From a checkpoint of a small spectrogram enhancement model: arch unet, 9100 steps.
Rows from block 7 of a small spectrogram enhancement model, named by matrix and row number. Rows with one number belong to one channel. Each number is 128 + 32 x the weight over its row's rms, rounded and kept within 0 to 255. All counts start at 0. Numbers have three digits each.
After each channel's rows are labels from the 100 clips, of 14976, where the channel reaches its highest value: "band" is the frequency band that holds the peak. Only what is clearly more common there than usual is listed. The data: simulated modem signals in the audio band. In brackets: how many of the 100.
# convs0: first 3x3 conv (model.mid.2.convs.0.weight, 192x192x3x3, standardized in use, each kernel summed), inputs 0-63
# convs1: second 3x3 conv (model.mid.2.convs.1.weight, 192x192x3x3, standardized in use, transposed, each kernel summed), outputs 0-63

convs0.132:111145146118176123122138217190115121125121104125122121211143172132112143066136166137111143107110150116128143144152102102119142121100130144118139206146156155110147128141141120128108148138133139
convs1.132:077093097108167046121145092204114094079163131125167108097094145156090108097129141148138116109044166181116153072107110170092065135082077118114102114122096183098115166113126111158115137165096168
band: 2000 to 4000 Hz (75)

convs0.136:157114177152192114107123169144120092120135121119104112158120149132114151077079159098107101090113131106155120151126113119144141179069146160115132166146134171120125111101134168147121115126159147
convs1.136:086102093139148126187162106160162120062148174128122101096127138183104164116155175152145119123062178205135169145148099132132133147106138143167135134185134170140153161108145110148118124134100177
band: 2000 to 4000 Hz (64)

convs0.122:166107125118118185132126177081123124098106156115108151126172114068220101105143232127105117102087090132129170136135110127105110097175106192071128078123127153099110128148131097097133120135114120
convs1.122:118127138185112116122118152153088146113112090124103198087121085110126157133138117173190141119110125118112149133167074088129130064127122081168085097111159129171149080132154106109115106130122199
band: 2000 to 4000 Hz (50)

convs0.18:160145143162138221111124100192096166139190047150155106121096138156123166098111073115151123189166185110134095077068140147101122124090131156143148208091103121119076111137146117134125138131119139
convs1.18:179149160097146160130133113103168117142135106127149091196144136125145134098163171064079129120150116124131092084117163140085120139099141183068136155114131142085119168169154131149186152139152069
band: 2000 to 4000 Hz (51)

convs0.93:139112146117151143107121147113076057087137103102136174139164113081172149087139211155152102098073072178077157115131111137102075090128122164114126054093122137097118112132126089129123146125093185
convs1.93:125125120160111134138092132128121142134118143132128196093111079098125139144110090180171118103137105150130138175159109115165150131157127083159133087147148112157160107117124111098130095127079181
band: 500 to 1000 Hz (73)

convs0.180:123099068134116157139113123129106074104130044179134096081149167164147115154139116141085089137106165135079146146127128148069142189044120086101128110123137101091142117086061075112094139123144128
convs1.180:142165075107103126170127068134124143175124155161162113145174137155102151168124118108095099079174093152128099168117154136076155198111176145124153135155145142127157145108102144138160166124175098
band: 500 to 1000 Hz (35)

convs0.23:216090113172166131110119121225144156130199052111119141083125095167081097129149101091135112090176136105131071157085152118136118125124112135121138176142154113118137127146136110191099086105129151
convs1.23:154143147087160144132142088125213125132145137139170110166108143142105106122135156101097105123133125199176084118111162142103137108125129202066178150127117150113097158137105139158155125132158126
band: 2000 to 4000 Hz (55)

convs0.137:105118142070169182176127197093126126133110116124133143138123135107158135087151156096155107108122082138163152130178127117164084085135070102054121153147152156127125121142124091110134130105124132
convs1.137:094138173161149037101143166159135102044174041146165164124095125151094118057162161166085146136087134149096202109150104126104065089103071118119115171085070178160070167137169085131129122119124121
band: 2000 to 4000 Hz (57)

convs0.66:182178133068132107098165127145125148092192175044138156044125139090097118134139098119126114132154120205078111071155124131138152050089105126118147123115122061134127103150122164136207124117087153
convs1.66:083063163158050182096103144092152111118084111113040155110114128141125116163104160152143133115160135058123190137148124115158166107115130155116126115127116124087100077155169108110124098120086176
band: 4000 to 8000 Hz (92)

convs0.63:101113133094091118105142134105112049074134118090140130093149128095140172095111150150127070079115111198107123130110125119133062117128122144124131089143119101119126136140114111128095146099097210
convs1.63:155168113135106153158112120109117169180116179153127169083134121100115147189126075148162105068181109139157107214136133128179161122165163098136154123120154102115169104123097148130145121093133177
band: 500 to 1000 Hz (94)

convs0.121:154128108084145176088083108086148168097079183125132151108169135133156065102089125144126112058123136076155158094161130123196183160164053126107122094144158147127111114106108116102160135148156131
convs1.121:147105141192149101118081136099192066069113115152175175181109108136129146151118167112162104137108158100158117155143139205101118116095138103162066083079136144181151116115135077144106099163094083
band: 4000 to 8000 Hz (72)

convs0.123:141111146114151205099145205094132082053101124127117118115166140103212122086127197102116129128150145141154214110184138096150108139181086137093144100153103148080095108133134107102132144112138107
convs1.123:145129174191123124130100164126099131126127115098097139049167117102140147074159152128160159160100158108109156103183084098124120078098113086153086094083152129187144108147193130143164161138067169
band: 500 to 1000 Hz (68)

convs0.96:089149097083069121160114132051126078113081190113100101160156122098172124110191156163122114117073104172144188151148108133104125102127101139129135060103162134136140124131155077098149105145073116
convs1.96:139146122167108118081094138138133120177098085141147207167137107121084163190078084146154118151178119101066133146109177132119124150164150115184108093102139115170139147130168114136091145141158071
band: 4000 to 8000 Hz (77)

convs0.36:163147174205155160077157154148098117141166129051093133204150101106138200176081132129108097116109191067200106123126109137190124136085167161105173134173124133089110108148129128155096160080133179
convs1.36:119140163169143206187177138124154177098082166186098088116169117113135080059187170124113152172140132093190141133102128140159177109119102122100193087154174127114099116105169099047201105153122130
band: 2000 to 4000 Hz (69)

convs0.118:142125152135124166110124229123120127090078104120130124114222136138254128118129176134119107114111130118123225118200095115149136120142087073132116097131142146119132104096127091127102121170133096
convs1.118:115105139175171064107095116149116086118180071130164192144126126129077123137120115161223098130096157116056093121127145141115102168155115093168087094113119175151136148137201081141119137154153118
band: 1000 to 2000 Hz (42); 500 to 1000 Hz (31)

convs0.105:133098117096122176066149181101125155059138199146157103139146140131176163099118174113120135135151109131186170068147083123167121122146109128056141155154136177129130146146149132093136125109158125
convs1.105:132081206167210134087114156111109124083172101067100147145118131101174099064153155158113157181112146130126164073160094108149107111116087143091105146107104146141112074166197110113171109146104149
band: 2000 to 4000 Hz (51)

convs0.153:164118144159130186168132064196107142125157043153155128158107113160143138146087111100105088093133115137136075121080143133146163138025210105135122145130117093112102094069189085127081119132144149
convs1.153:130154103120110174174157134150192121154121161118120113207174135152122146150146134097095144140154112101136149136142155137129147150117169154112165162118166130125151116142177121132163099114116050
band: 4000 to 8000 Hz (93)

convs0.160:144130180148148165139137145156133160173113089136124131183074121134115167134112088114155139087124121054166109137117141138124170188060188144131157192110126148115115121119101140147085139161160156
convs1.160:087112129129157066171170150174114131079152183125119092083109157154111123060146158087110171124064140212154126119118099123165129116084104155116099155172118137096131141126116158137156104145117211
band: 2000 to 4000 Hz (94)

convs0.59:119111156073120093119129125095112056111122150106170176139135124082141182078172181132160101069087057194089159134115119147112040087129143128141105072094140117092144123159099116133176152124070163
convs1.59:115098107167104094108088132106134139154115162198113201088094106105102098185092054174171111108130111147092117193158116130161123123177122100165142083130122095141138117110081090088132118138110198
band: 4000 to 8000 Hz (92)

convs0.115:102104157155206117106150186158114131090124113142116154186112163138127127072140143099134155127110168123140150130150115130124121151099115137143140196138136169121108094151121157067098163144151137
convs1.115:086072132109158097114151144204104109077191126108133079122126135159130134053162183125127157142036161142117139059129067163118093117087078103123100144113123169090102146130130156156111153138111188
band: 2000 to 4000 Hz (80)

convs0.174:161113143163142117145154095066091145093086166093096074121150095137140155145153123160121122054131136128126083160098149135131082120098138105073145075069157140130134185083170122123098121165137129
convs1.174:127093107112151148168093069102202144116126106158146118159138108171140116185164167120159101148145107166157117182112146168105154216122168147116149159126149106142155106115115084056139121149172103
band: 2000 to 4000 Hz (51)

convs0.169:154103143126139140118125221069122118088069056106110117076163132121186148097139173114138128106073102134112183109162104106110081147106116127035148104135174094125111099144098069143115125150133046
convs1.169:169171186158086142116105133095101182166109106084145136175194120125109165118100086149158159161163136064097093115123137078114126144175148142154063117112144130127139114143139115133137113174173103
band: 1000 to 2000 Hz (37)

convs0.165:080115128140151120118133132078127038150097093182163108087133094152135140166101097147127076134126097162092154185127107142104168186136183089097132104149184185085176126127065094093053156129158107
convs1.165:128121097114132138160143135080126104124154156190147133114162147175097176155093122126126058091130147191144098163166128105110121156151190133140127094183147110136149173090075145182169160150158162
band: 2000 to 4000 Hz (59)